Rows from block 2 of the image encoder of a small image captioner, named by matrix and row number. Rows with one number belong to one neuron. Each number is 128 + 32 x the weight over its row's rms, rounded and kept within 0 to 255. All counts start at 0. Numbers have three digits each.
Before each neuron's rows are labels from the 100 images, of 14848, where the neuron reaches its highest value: "peak on" is the class under the peak. Only what is clearly more common there than usual is listed. The data: made-up ball-and-stick molecule models. In brackets: how many of the 100, against the usual share in percent.
# fc1: MLP up (encoder.blocks.2.mlp.fc1.weight, 768x128), inputs 0-127
# fc2: MLP down (encoder.blocks.2.mlp.fc2.weight, 128x768, transposed), outputs 0-127

peak on: white ball (46 vs 1.2); grey ball (44 vs 3.9)
fc1.684:137166082076140137077138117157184164118092171118131101142105072151114137133192122163173133173166157145157116161109131112107168140111180144162138151107136073142180140149029141147110133195167136136090126156098144089069121150128099074146117143097086120131166177123176157186112070080160135154134100128096114064110199106100112141108114118121135112109159151116116123185126095120147145082192
fc2.684:151089104143103165185153099109108126170180097128070094140122164140106105119161123157100131189094101113135109203120103136092144112117115140164071121141160112160135081150165179153100190153074127149130156143160106151130086056144095148093104167111204186073121196167142157064156096108080088134119078117144168098128126075154104150183131107120118175137134154114137133122082117153139121165166

peak on: grey ball (71 vs 3.9)
fc1.299:135082186178082162137143087160144107132109151159133147093113149114087120153140085085112082138182136143103103138095132139154187075081122118116105090150164107131133100154173159118134065108178096103133150083108161162162131115146148134084094159136129149146212148104131123143196138153123143217150160123098202111088205191099132100150157093115148130158098148143115171116079095083113098101126
fc2.299:127204046081171112109101147120157173135180133109088144154157147149117126126087146181149157153125121129163153130147093134080076145155126170130144135116133081139134124163130131125172156196094182176181163208141078125107137125143127153189155150118136163116089107133081134099099101151122180122087165110154080143151085131073148199130120207109158066096148143091119130148141135168134106151108

peak on: blue ball (96 vs 1.9)
fc1.454:116149094108146168168137069167095142144167148175137113097188115121184161112112096128183097138120145106147143150127150122094097120143118099137125075162096130048100166051094120074143097137115102164103128132143103146176152090106116106123175130073154157069144144090088106125158101063129023117079160118111111158082134137152145090094148165126100109123156073179149089146127135109169073132101
fc2.454:122152178176123108095036120117152159148131066104138105155156150139097127115170174120074117114172100156079135126136065100181115170129145101072112120164131126110114112173190122119104156105211104124112176124112174089093103119159122185151127161115102164126158134165131151117135156130109199156187071141129107082115137088114149108092120087177167099160129201095132139155164081136103132089119

peak on: orange ball (74 vs 0.9)
fc1.606:061165108096119136076126163137166117126062118106178124133131122094136141130113102138149117193151061180211169148144082173138139109121170150180079185094129117145158112140110081142153062157098151133129112156121108191108141118100134117119155132120162114050130206129172106146101130097122081196109159096109192137139144073167162161135178139122088127103167099160118127142147139144161139133108
fc2.606:151085121149125129137122131128156115149203141178093111116124120173081106113154135152127097145092157077108118112105184087107155155161047113112192113171176067082032156106118189153127106116147123122125161099145088156147138161166081119133134150110091105145142042131153117141160131102158151108128087181132110139056108122153148150093136150131151072178068112137076125127125157098174121113177

peak on: red ball (84 vs 1.8)
fc1.642:092162139146161130105111139107123176124127108085126140068097156146173156093147083122069136127081137081139133110156106104161135104117115144175150080173120101129122107081062127117136119190154072105132094118104163098062081126157109135167165108088128090150121202074144130106163143095123084105147167067110136113142158077092099057105139163170141120093151135061146069102187096170100122106100
fc2.642:124116125059107104117151115111140173155173137154108173126148123154112103144083121155148138162157145149086114103114140141110120144119164183093120119104116066139101137114087098116111126058107150150162125173134074174212164076109078126089084139149130153068102092134084108111138121127145127136140140134137208136091074158125119250101123081077132112128121085099163189102116103146087097164091

peak on: grey ball (97 vs 3.9)
fc1.404:103169132092165148172134095104129133084141133112180155077147070109172189168131151154101078141125149141156175186126115096140132121171169099134114080157109079107091187073084077094130134194103136164107188104103117119083112122149161115111065122121179093054121125136114159080125123149152105112154129080110107141070153139144098148088092108112171109107143164080067151126126167166096169111134
fc2.404:136091139177096154122129145145118129197173131136094175144135143131116104144168132209154154097106136159118119081139128183148192094144107135070174155115130121140168098171139203109111165148152086172169115093200084065186142141103112134099142140123139163184148112111107124157058142174133155119137123188118110106153155108136151102116110201126135138135138182181139088102097094114155062099151

peak on: purple ball (55 vs 1.1)
fc1.193:032122156097026110158106124070100097093104091107124147148110195148160109095152100119129097034095093130134151156166121169144118123132147137119139113162176113096114123158052143094175110117150119091102117159131147111175128110159141143122120156131148123192129162119100100119103137100129099177170169102176141083135158123075179146085131111134198077156148149132177109130150159118115166135169
fc2.193:209102114192198115139156120168127183115197160124116112087153075124107080128105156144097141181174169151115130124116141120116162103121127108128149141086109168120196195124157063097121184149133128119155144119157116108111194112113117137180122134163101114115146155132139157132119084106176111075106100122147102156126141097178089076171137140136092145139156098120112146192028124156143132120069

peak on: yellow ball (84 vs 1.5)
fc1.147:148128174144171169134083112135093144124067167165133161130176170146167060089160135080109061141180121181102121140129129177136125133107070071115104095124158153126118127096074119137147173131111133082136092089143109128109134090132106111126192162177125117089183140118209124180168134078162123138111140125164127132124158156148153095088113154131095181102174122087103126148167107163089187055127
fc2.147:116095092135110071105158156166158143127224166102103115108093116130093156225113154140121162065143133096188141129110147090091126137180202119097186140129113146131120110159150149134104145121137150153138185183114152127153137167137151163177122109136127150152115084120121187082103127141091133133200180177122078113170101151130110157171116114098162147081103114103144123191114076128140097183116

peak on: grey ball (61 vs 3.9)
fc1.491:145169168183076177127130074121138085123159158152127102154138153170062094203164107094141109114106211103127181110127173124121161219136134129151107140111109097131128077114123138095072092117135154094130082106141159100156145170141108077152156105101115168113114147117096065130119140120124092156103177131133128136176139096077078131155146101194118154120045115141173151187111131095131157131128
fc2.491:078124145058131080132092139142137165126095141125105145145089133068182074098124157165090121110121124102146161095130128092137118127097061168163153109159171180138165222147130187123147181181098168142149154080108150135103141159164121177143112112178173099144104110191120132143126122116121113152098118141089119122092106177162167191067157146109168138110158148107099151050160166110102099119152

peak on: white ball (66 vs 1.2)
fc1.21:161137126131115119155106147135161124135106148119142111073217144135160133091127136086126096148104116088161096175110107110092121144101075149082092174131067132161147157071156108125097096089080137092228108159136072146114115101161097133106162169127123157103174105106104157062156196128100176124188150121088096091144168112175161128099102140115071155138119091097142085188094179128115121139128
fc2.21:128112138137175134110161115151125155164173163204128140115052120109088103189120104112111131108069140149146200122110168190136098104127168148154123120120173134124124091095120064120168176144146202181075162110076133127136147187141161120108110189146161106131091100090123122112151094098155084185203112092141177106162140187076135098147185105119140117143175124130131119079116107124123127111118

peak on: purple ball (68 vs 1.1); red ball (26 vs 1.8)
fc1.253:116112186145156110140113159091181121158149139193097157170142147135148177095160095044116166131123111160105156153141174138109125115107154157132150115069190179126113170113135125126036110101149161149142131110138163094111153144103152209114127149109150159185118140099092161132106095054122108165123139114147101143137139129197080178175126170147140129087059074133138149148120100106111149195102
fc2.253:144080117147147040218100128153128145111137122116113140130145188145141165132207184139126121154116137093164121174160070146185181160088139141124132099121136131099163130103126151135183182099091111148030126132168180138133074121131155141135187134137098094128093132123155150196167112160148141162143103146139113155157117105123099123183117157104178188133148181129141136205127124147156131131150

peak on: green ball (46 vs 1.3); yellow ball (26 vs 1.5)
fc1.298:128139091163143180125105132175134139161139190147119096091101163108132151090110174110094153133150136167081114160086155131160115156103165150150142190154115140142101143093126121076115136101144119103121111121197129037138132135077111133159154175124129101069122155133139118188169191184164108151143135220139132123202185155109161129125186171095133167156079101147115117115118142133151080194142
fc2.298:072111122170100085050127149083190127127127114124083104159137121101113146179081142077122114158131117118106075094124146157130193123102119132144154063069122103123149150142136094146109134143131114131127167122098149090136127132186131117107085084142134119097158142138177116146123194202111103114160103147153195133092149098190116131092103145202148118091138047089187138162139151193116080143101

peak on: grey ball (100 vs 3.9)
fc1.736:149078096052094081142102087138136156066138137104150113155170064114146119123121149104117090155091179183131114145115125081070104122137112161135131178125140095091175109109114092099116151123135139076147055137121119106150141121170143094138127172030151192124162119155161152124144178098161124123214153115125157123118140136093066072120132126142098077076099097125128168082116161119155104083115
fc2.736:101122085110092118079143119110113144108169098122154161085153149159148137114111133145148143139128188202163159163137104091095201079057095080126135121161080110110103187190118117102119134115092083165092151112120124159083123117077079103147095093144227119165120122093148091122170155099140203130144137137108152126161128133151176089156176123142140134154131105127127118161117133110114076205074

peak on: yellow ball (95 vs 1.5)
fc1.433:117191128093122095186149096144140019151160124101151130115115215111152109150090159124118169070129117119125126174121149108114088089102122115183123173118107100094153181153154142113118118088116105130124032118101126145103095138118114168158137124169168159183195097146193117145142107189091086114128123141110188135159168107094123120112121147079186130076127110102146130158122181087120128137144
fc2.433:163148174120106142096087152149155115073089117157133119108100108153191150147165102140138126177149119130138151115115116178178134153151099060105123060114126155112106115140131153148140151206136141104173198073200216108101149169159150158149179126123108126135078156112131185154086147159144191077141105142193098105106114156142146197140089110107078182149132093159122124143112114109154128144110

peak on: orange ball (26 vs 0.9)
fc1.269:116149099193171137130126134111176220116087145088178114112190115180134146127157169121085156139072144087095082127084176127135135132113149150167127054120142147056109152130141163189123121142138183166123111142100103120091171149115090105188070151116103080085146207128086119109129144140133093111103152142191099140123136097116172163082166140129126087147121142169165157122105119106136149155174
fc2.269:124120158075099145099115086144109092113146065089111112178165133050159140192105109134200161142160070186169132142149136114132150117128102138135144144169167113141150157136137156148122134135100081127153102081149143089238103095132129151083154124159144149185113087121171167105102158114148115180156094119077153186112111129153108109154157096132071215125133189122140107143146086125097133137107

peak on: green ball (33 vs 1.3)
fc1.290:117158125177118122123192092160125118165149120119137139123127129132146117128046137061128117112107118118145118124094113106139211184095182099104091127127103115109103076174118128071141083175104146185173137127077081115206135125158137132127158179133184191123174134100161163152195127136205121061172124134088098122126113161108159118115144159106123161082120160113147125105111099099054125144113
fc2.290:097109134178129070124163124107120137103145157127172158178169138126177137176172165140154093138109120132073117125125140134110099124107125089116118103193132172073179130080088154160052134122128171083123123153179160188179089177118137121084112119157134159077115195126157124153086114159129166116090161084175143099075128160173119095078101119160089140126113124075160108124068156121093130058126

peak on: yellow ball (52 vs 1.5)
fc1.412:119111091125106117098081113203186127143186097083161143139114166161112126121184097114143076165089163105115099144146110103132170076088120138123084132076093108095107153156152133153156152077165097116151122143099150166110156093079129130062081084172110121165145104169131132122144088161171125094090110114145099098134142126118092086153102115086124134090059149125162139218073087108159052134118
fc2.412:114065123057174138156183140148136165084125107157069060133145115096171062142114124143138160094119098150144139105095071144125026129131118139156125098133169112118118180136102080089070142171104113172112126122094080105134100162177113188184140149109157146102136106137088153108098127124152157107148094146102096119109120072123141161123164181096132068087126166148065088076100130104120128128132

peak on: white ball (67 vs 1.2); grey ball (26 vs 3.9)
fc1.560:146130106105166140170149093146139155149094145131127101166130086101154080137157104084157098106067155116116103116082163149123112141122037097156161118133142126125143073092154104158130110121087200086125106105142122157071079171069132142215158137132074047196123147131074075121118156110119114123131170061119109144105106142113116111074147114138113157186144135096098065100121083152115139134157
fc2.560:133105153139070123112106134102170047158115137154124139128088194098136094098069057165130118147184165155135136192173107114095099061137109137091136139166110124146111087234118126110139100098165116118136125140099113107140165096151076148080085098135126183128130086128130189159171129096106114150120123123112175096170111116100138157185098184178119117076150133102133182103164110099096105135125

peak on: yellow ball (89 vs 1.5)
fc1.596:148108173196060181114086059179170153137136109123151156131121125147111135159156072125127155163084109171076132151098103165098136182128137097080146078122142200164090064138099130098118106090146102133118063099119150119063116134140141128198157138095074135105148102138146112189103113167120117102090087152178137150141090134066165120132135121144088147158072157136118090128122120122162136091174
fc2.596:085188102144146078134194216121079126065133117171118129156106161100161101074037181120126113077109103104155114098122140096142075113091052160162134122119110085091162149130132107128117103140088161099141166169154127182132111159126143129113068160136157103104127121154114178091142156087158152162155136098116130107092099124164131167095122108151192139073153116128140184099131106098114106173093

peak on: orange ball (63 vs 0.9)
fc1.582:130105168100133129150105108132121150146204174197070081113186144110154126115189122102103142193083126132201130177159090170080079119116133181132118166148081087098067137151084112153098101095153120132113138124145150080148157154174128140137097134148104121086165120162134035127115109169152100103150134147102198151151093140130137116148147162138127085122089124188125170126108156112104175173157
fc2.582:169157100107104141094151130108125144116098077106176122129083068152119084105080102130166167120132127179134069099137120090162103158164139123142097103095120164160186086105133109138157158115138105097126107106016107147140141161081090175157155068136135101094119139121114111132151145119102082185077076095143065118140091125173088113156131154090139154102147146028142060137123123095164121110149

peak on: grey ball (89 vs 3.9)
fc1.337:083145108111189173145134095162152148138140169047174149151158128105128141079131118137143119120168162123128081097039129150096159143126094174108074141152107118064136087091121105136112177116097112121129141132147127115152072150081139121134063169132091091183130125122128131096086120132147145138121194148153143057117130147142167140125156135182174128154144181138138100106083113042049086167148
fc2.337:147141101133171131144088121128170104090148192153083105148134185102148111122182121103151103129087117141131137140143098123146100054140205174178131161173110054061112129112135107156125091099094154117167135193148113181109188123095108143132097164154117170143129143097141124169129205090102120063146114135091054127143107101129130090089199142100137110100130099081112100099136157149134094114077

peak on: white ball (49 vs 1.2)
fc1.224:137199114131029153154149150123120147134120118126157154166132169064102085055133141152129118089109140126121164105106161097171163170107183097134055130151137126112089155190182074195122115135110132091154168106132124118135124154136098102146142171099124118137156140082171091152169091118082152185151179100131123143125113108149077147109159160144134142095210134094111114110126066135198151119105
fc2.224:124050144150128144081138129118162125166137149123128117073078083172160152159073130144090117101168105134118119139137069115073108072155108104097190085097144146142155106116139125047116113121118079164116137145152156126141133056102156153088124050102127126167110141144090130143042151128136095128096101185124111092126115135134174097092122121181081122134042151111139173148091122086070105133158

peak on: green ball (40 vs 1.3); blue ball (34 vs 1.9)
fc1.248:104125045135124191123121185117130114204155146118075110107111190109159075148116145156126144171134125111156187101185084133135174135147130176090135135074095139091132128116136155199175121136136104100138139189168167149138093095114119085105137124107089156146120085176118169057140131147139061124157107166113178110080086166105128128088138135160140061168163178107151111141133128174151111108121
fc2.248:146149178113065104147135047087104143131095090093141093137106053143104136138133128132124108061179160133093039137146156108098098095131058049154117146171122147185127086066090137090129139116157136130119114100158112121189184109170136109066152133123133133080097140120189122109136092113139168089119126078148048108145108113106134121161167107116151143132130084125123136152172119135162143091112

peak on: orange ball (79 vs 0.9)
fc1.666:109132097127129113114145147104138104130102116135109147142143121132148174103155086191109128130071093099123149147121144178137143127039149118126150090072131085121084139146114097077153101128157095194112141074062045138105106218121121182178088113087095146167154076141115120142133132147151158138148120118138109077154083073145100100157095193122154186111118160092164144103092140086091157114072
fc2.666:170138136125103140056148099127173163183134145099169088106100137080145051138175093132169113104121122181133111100159092140155142116158094141197098141173142135157089096114123120203118089104135131091195093138182123082148160114201131104120174078174136111127127153192091196124144150120066139163103164143146120110108131160111133143116099092096166124144097117133181171141126106081117135075099

peak on: orange ball (60 vs 0.9)
fc1.523:097195112104133157188130101143178091124136127141133115091156091162137128090083122118116117193103105140183091075126122128123129157117141091150058154134126068149148104130114139159161082083205109136092134086133077143165188136167132159124138100150109134128138089047169129131117141201094174093120186129152173107140166138083148152149152094094180150076120090165161163135117097068138129097155
fc2.523:177132124171099127114069105143176077087140155110174203189219138146106150080090143102113139082155154142170098195113088133115127107153136133125145133168181140097125134151147146174119148156223137137144144143134166152144118142059137127191169144133102136120121152126158088148135170164170129142125083133142137154052120082173121183126072072107100132118119132110108120155116147180099127155105

peak on: blue ball (69 vs 1.9)
fc1.16:115116147077145084063115197165144155092180158186193125135128151124173165108143186162076156141133120136126082161204085174097106065135134097123094130157128134117154082104187135160086100155141187113139151130068121153102177145178126131160083114089072107122124152109076139134091086149141100153152112076123143185110075110092152118130126114099164117133125156086122123122094115172157094151115
fc2.16:124155183143120142057116130141121063179087155115119129145129158136130091171116127141135093125118163136112153123075151084182167112108135140087164166113148125076132118160110075094188126153122095181139076171169170126161166085122118201143161187167140144145148096181144121103162198097134185109112128184178121133125161140121094112171145155176123142106121075161137153176176154084168153109170

peak on: yellow ball (28 vs 1.5)
fc1.208:166127075108113167106064139172102133100143121099101149129142169157145140124132151129179095168142157146090112164115091147105079113164104074133084119169130180173129146180183160118130129086041145135100128123163125139157119117128122158071111125148134114062202110177154106169112072134158118115074119151167110163116114117150159211140115077133158171112056162082143100130183085103102123113146
fc2.208:085116123127150103141223162103146151146133108154050074117136126052137100127088144038092103116072144120177152148094131173178127135104165158106179088082133095112166068098110116109132126126199156142168136130039102135049099149089101068136152162111152142138110128118118173105157186130106136147113142145114112128112145081135113103097096091096131115088126124138103151110146146093149110151130

peak on: white ball (28 vs 1.2)
fc1.543:158103089093089147112119104149162180166087153106093144175157161134191139061114142141121128140134102145112089171093091133156140090077206146152066109044117150144156168169147103139133112153188137209086122076140145121112110090056107098163141101150163133123106142098152128173097136095107167167039143088106104153161142145084130157097111126135124142161133184131119141120178128128120126155154
fc2.543:137118142110144097153113157052082092125127130140138102074139123175109181119147121098173104092106141084197132096117107107079170144197062115131130109132175132147115083156118135127132082095097125069133132099110119112187147136118139228081119117094140128167174175169130143102154118169096146123174148121155131157065122136187145135130164117128109182153059096173147089113077082172120151133105

peak on: red ball (27 vs 1.8)
fc1.425:132082078137071099120109107132167085177123178091115130161103147101090155064137179130155160112125189074049138103142046137106122121141091137095113084132154082162101151157108141135106116105114106139129142133149091175093105084168153148057105122109073153125147156134130107151135163145121179137097133187090161183120081080111145113051121142125090116076091133091130158124192157117109147133099
fc2.425:134172153136178132098134179099104118093118103157121154058140144091113119199135080114111133168177112185125125147079181148199143161124102130192152127114127127084152102123189123081110110193130143128140137083103094122181114098102044099153151117139172114155133074114089146054075131118126102079153104102134093137117094181131129103157146108127147142212104082134135117143139075126126136150166

peak on: yellow ball (40 vs 1.5); purple ball (25 vs 1.1)
fc1.608:081118139149097152116115107073137057162151081137175156126105099076139091086152151127122125152096131182125137121160187158130129147111163107103148126131123148083115160081133117210116097128107192138140119148120174144192125108115151126105024181118141131087169118093118161146128121111194088153113123137170074089150169087105070128139130098167081139042162167122140104074139132141109118129152
fc2.608:129147084087112167190103174185088116130130147119152175067170105180147197131164080136093191136136143112127102133084107146119125081108125137165112151152167117120179139159109163067152143122076113100144153079129127209119122125136119097118109139135086162150111147138172072151147135126049133121136118169118171109135117117148163189090101154144091078146138082213112143144119088156164102182113

peak on: orange ball (92 vs 0.9)
fc1.440:116117141118143152102142128154147164129202142146196122124160102102137148152104117136112113168167122073128085134139088165129116163142168105057156124152144155141138098153124142106166040064131072141148108079167049150149116183112131139124138138117095146196120150088127103118132186141103114084124190105147144078105097162149092068159158097120122147076156095066190108168138137099120154067149
fc2.440:169106124165086104144137195092100077169178134132068087104129158099082069084118132179114121090130176161127186136131092114139141130100131130156149107126124091102157206108142205100147177179128136111063133114180135188089138100091125141092161202096130117082144098114159098106117068107103125153163106130135153142114151131136078198130135109157101149138115149118125091119121101114073099102076

peak on: purple ball (53 vs 1.1); red ball (37 vs 1.8)
fc1.533:155115097191088141151134114095128196090137119133124121176122120122170114160105049178078107183123099083093161137108088116143165133168109112118077119090046183091110165050117155106057106109170133119144131117120128122102139135112133114121128080113143107083099150166151108130154151115181154148072172167172114140218109141109164123127091108086101158098136155173091142133128118108077085148142
fc2.533:147124183123076053117156078177159077162129144120093130150157190172170130125119110092195135074120123151164165161136141136149122153152139186127154082060182155149086159141140135122119132149058091142121106112141154123150104088110175115167169193144093181193127082134082168132073137137127132128176097106105129146081129134162062107140141162119130108113133157149163171105175106140140093098145

peak on: red ball (53 vs 1.8); orange ball (31 vs 0.9)
fc1.508:157167119145158110143106148115102101158126100175195103126234174147141099067118138156152121127126089176119223142117141115152145164062122133097142129136125101124102120149167134098053177178096121138144123095136071144174147158141156141127134192133120088154129084118125122168054118098132133131122113085113148102129064116150114095108137104103094157083146108117163206145128070182152116143098
fc2.508:102118092096076137171091152088111181107107140140080133123071096150134135173136095144097103160103141128139097125138164194069099102211113124119110107116108165146123170080101104134143168096121078129136186109153156166088125121148101173141119155133169123139126165118121098117163130206120108164124151163105118098135169139125159201186106207160236112143158155094114133100123145071136112113135

peak on: white ball (30 vs 1.2)
fc1.358:149083213142167087117143152133122079125104194196177142099161110080165118109126123086116104093166081187165085199137081054100159127097123151113179146143118168139130146122169127115119086122115153141140108106199126117131109145093103210112130188122078118170173129146118127110116151131099109137130167128101175114134095103112165110173097101101137126144088111088127113177089135177121094158086
fc2.358:121176123050143164151086151145114098121141103189096122110093131152091143169145092181132111099176227119106122136094083159067168168154149145079091080121134116157108122125111109133168130113178126129128148104097177104143115193145094085158142128118234181109127165078099119152124127102089116204103120119157115160170122182122135137142156147091120077077147103125132151138129124123106134101086

peak on: green ball (54 vs 1.3); blue ball (45 vs 1.9)
fc1.78:125084111100185134119134131200116157160105208108139095158117186077091187124103097153134060153148161130083156126118055149126128092168202142135147135156088107125142075122079093096151138147132097121119086132147108100155106166118154172120120194165124150123122154117139116134176129098117146189153109190104108140154061117105133096106152111082089058145145101122117075178173092122152105149126
fc2.78:133156172125121152062114133093206060125115111141162118142129120157132087091066089080133117063143051185133100139082081135157202110125136116153111082081114114152090201164129146153160118121136173099141150121117146098095126140158078098171120093132147134143134132148194079198129144102115122105160123101098116150088107096144131154161095135090187191158138111113129150132145078104128107138075

peak on: orange ball (43 vs 0.9); red ball (31 vs 1.8)
fc1.431:120152120091110137111080178086141108077104093111136121163120135101112119134064138164171030073099179120119133178171105091161092088177109146110087118091098162141092123113101111133140093088125137125105168102128108082104058163135124145113085092111186156096140123132154069119105136142130133097085098072178087093149114069102107075088113099134113098095155097081147165144125127133063124161180
fc2.431:097122163128171112163182050133139150139124152170137111092152127155168102127174104072075215155140086154168151071109132131091155189128160077142174101126114133099154097109152165134086186164184130137174090117110142146140131150094106144121119141138079112127094111153075176167113135114171119161154172205054139174120133133160146121136129167086137125148119166113104101099079122103175112095094

peak on: white ball (38 vs 1.2)
fc1.71:136198092064170090090155090144163103187073058148156163108127158127142108138095135109139130118109123077112165104107169145165116188121102130119128165117113116123089136136102086134153092114166065079130096158132154111089080178153085117178123175151124080186119146108168163138132177146116164177185112110162082116140140106127140101167145093127092089147142096136138167062152087178125060133136
fc2.71:116083170127132112059128128128112080137177167093111131140135083109147123103101084134124131140130090060148116119164147186114147155159106177174098107148141128128159177120135108146099120137098108108140167127122112177071140117076171098153103098151177163114136106183116140136121133072165085133061209158108106119086139184177128132065177197185147168086091119111139126150141159094144095198113

peak on: white ball (64 vs 1.2)
fc1.2:153091148145097120128171094099076122232098105125130102121112125134122158048128127183139066103119133135162064151106117105095155119115112160142077159110121106160202161098124073134131128148152155144182136137179113129104149147112117136086143071162133074157122169128140112124135131144086098105132107147142141101154138112113076158139102191130167063158144099128222159166157113179186115159171
fc2.2:129126121118127134123081080096125115093126102117037121125117117101113116141135140068126144116054069091106127091112089152139127147088138083156161080158101154114072058128083099084104125125123059109126062121110120098146118098146155123163126090045078097130119097120109136117136121104134120124104130088155147117142057087047098181114091118166087131095070111077091132093098086100092143095133

peak on: stick (28 vs 0.3)
fc1.226:134141174164132107154065163132119080088143064151114147124149167102136122090145113076133133115080181139183110065148104113134126124183069106146099074088109184122157139085094091093180077095149118148118145120086123124123127221161116123114176130148076101094108121159142154072080175137077142134114128138127120177133134105065123159129103152147123148132117068079123173105108170160189112144094
fc2.226:178046128102137158132200161148088088133100153152129112134125133148129148136136142190124165165084077125081093157101186197135187109097156167117138087155156087151104114142198125145148120161088160101132123148144115125157130121128113185141077147107163111115118165134152194149125082172148111143162088153177142058161130094153136057134113103171153158132168132164100135082105089164146092115173

peak on: blue ball (59 vs 1.9)
fc1.640:190115088157086135124118109078106125131181087131148153135031115124118134107129122146180084120159092135126159114083111188076100113150140141139067113160117100132099154110071152083115146091111117128140093140132161091086129103115109159170193118145084148107101200162087099127068110147109097109115129136103119140071068067070154131139069080152084117078057157135138113146133158131136127157155
fc2.640:107172107103062108105145131180146167087092124100126123119184176121130121069052141115072113153122089083142125101128120066173157111165109115128149158101117128113138148122182056155125067154112118098119151118133146125084109134125146022083075149132166074159175101187147140136112121083141188115139129135172116106147156122133065141117108154105156142166123062094152123132123094090096137099085

peak on: red ball (70 vs 1.8)
fc1.222:095148141142092094108141130109148131126061112142118079117088127139059132142111157080120099154111146106126159119133103110117122111147136177126077092118134081162131141049068122081110083123092102165135089166110171153149165124108103167150108096090132172160103164102165123138110139120109097135110152131087115167087150044189206185112160137130149130134120121184189179138098114162185128038121
fc2.222:222113142141126114072126119145119081110137132144129139094069177072167145104196152128152162117116085103157086086111125082144133122115124083083130105189154157100113143151132126122182128141140166132143120154129090111115183169196104127130145180119105195063075124127124164105146158171145128186175158085104142122081119163107156180170110128116091161139099119104106101093116105073063099123084

peak on: red ball (65 vs 1.8)
fc1.696:159128189131104163144100163087162165135109097132091012137075146113097075171079134134137097091102153133135132161117115157083089111085143094144118117109094087160158164132096089146129105086137106161184144151081106109099108097112116120191143098169140150120084184105136109128130108142035119132124091126083101100185177071091130147121133142157086119182121084108122155135131109069142147109090
fc2.696:104088068079148109096146071088125080127102139183107163127130162161128181077153098088156151145138092096110106072137114106135157090151121144126137075124103114095067057151135114103117135217133147089098133133160136130161127149120149135107091155042087062117151077145141136180186112128175144112136090114202151118092062149127146106127094116133147140099130130166140106068103079147121115148147

peak on: purple ball (50 vs 1.1)
fc1.153:111150138158075115084101165169135165179096099163142131073156157098121126144087131115088202139108207064099146115125093085089156093104088123037099092043132164154162111174099154116112165092121131146157105080138098110112115138141130146102157171061159088098135107149080125156149115178163123138128160152151138164129127110156117065129086073089094150122115093133155108170109104130098106108138
fc2.153:137106136111162104164128116117172109086152109113151174131115122124134125118183129072118119108115163229136104146130127127236109179124146170162128177160123094158095104066195160184109098116120079062154176120118110181203148149109161122129165148184144152133121145112151096115169164119140149138150147100060101120157130097156086178120183094145134100164144123115168127136132130161128093171155

peak on: red ball (27 vs 1.8); grey ball (26 vs 3.9)
fc1.628:122087163104172090154090185129117125081120113120145128147116180117171092113197184130118173116101113131105080081138141138055179139134077089122148070092142074145094154110134132130186084135175134154114173107123126093133114115157163157110128137139144113129148110060196049076080185147103133182094095125093104112158163158133113134123126148100106128171055122106149135182149128087167124118156
fc2.628:147126101203109124087146095112083104111089140129157098109120086215086213146087089072142109131132165142173179149104177160199093138056126120099121182171120159131178107173124128119100120057111104131088117172117160167116150174123108174183117141139109123179116125147084121121175102142134140114170108176118124151094125077122133092139164151160155160082164124113105137103110118115088103102142

peak on: orange ball (70 vs 0.9)
fc1.426:047148100101110140106141129155114140106127127157166178114118151114122096154144137127093037100162122111144110140099108123139115096127091110186067098129143110118116114148090152123108139126117091105130123124161142122098104117095237115109078158133072120102130041129163114077156145104116109175096193057082079123170103096087078103130136178079100155102134114142095136112134104102168072096179
fc2.426:177133160108082122067085131098102120147094107172168141153086145154121172086143119123106178104108139134084171113146175135142094170103106148111174126149139200155130130076146134124153072142168102111156126062102134126164143108121062164159150107144222136155141137138111124197103185135131160125164099151088145098137066160196151163074067150061127094148128142106107117161156130104093121118153

peak on: white ball (54 vs 1.2); grey ball (37 vs 3.9)
fc1.136:150196109132118092153090174055171167107107144156133170090106197170157128117136138196085077159111125118161126125224138128097163170137107090126145139097097149137127119103131134129139120122108154126132085061137101101169103065161127137152147095123123132109183172148163083120136126116217186124180127131138101149092107109120155084147162138175094148082092129105133093135141162054148110132167
fc2.136:099096133155177126142161180144130147169128099148128086137118117175120165133144138086135155144123118089093131134142100160139110059121139150100172089070148114149168096059186115159124106116172157077155094121072108093200134131202148138108067168163091098144124116102134157179162109193123170172155130110154083173149127142124181143124165146095072182144173179174130143130102108131158188132109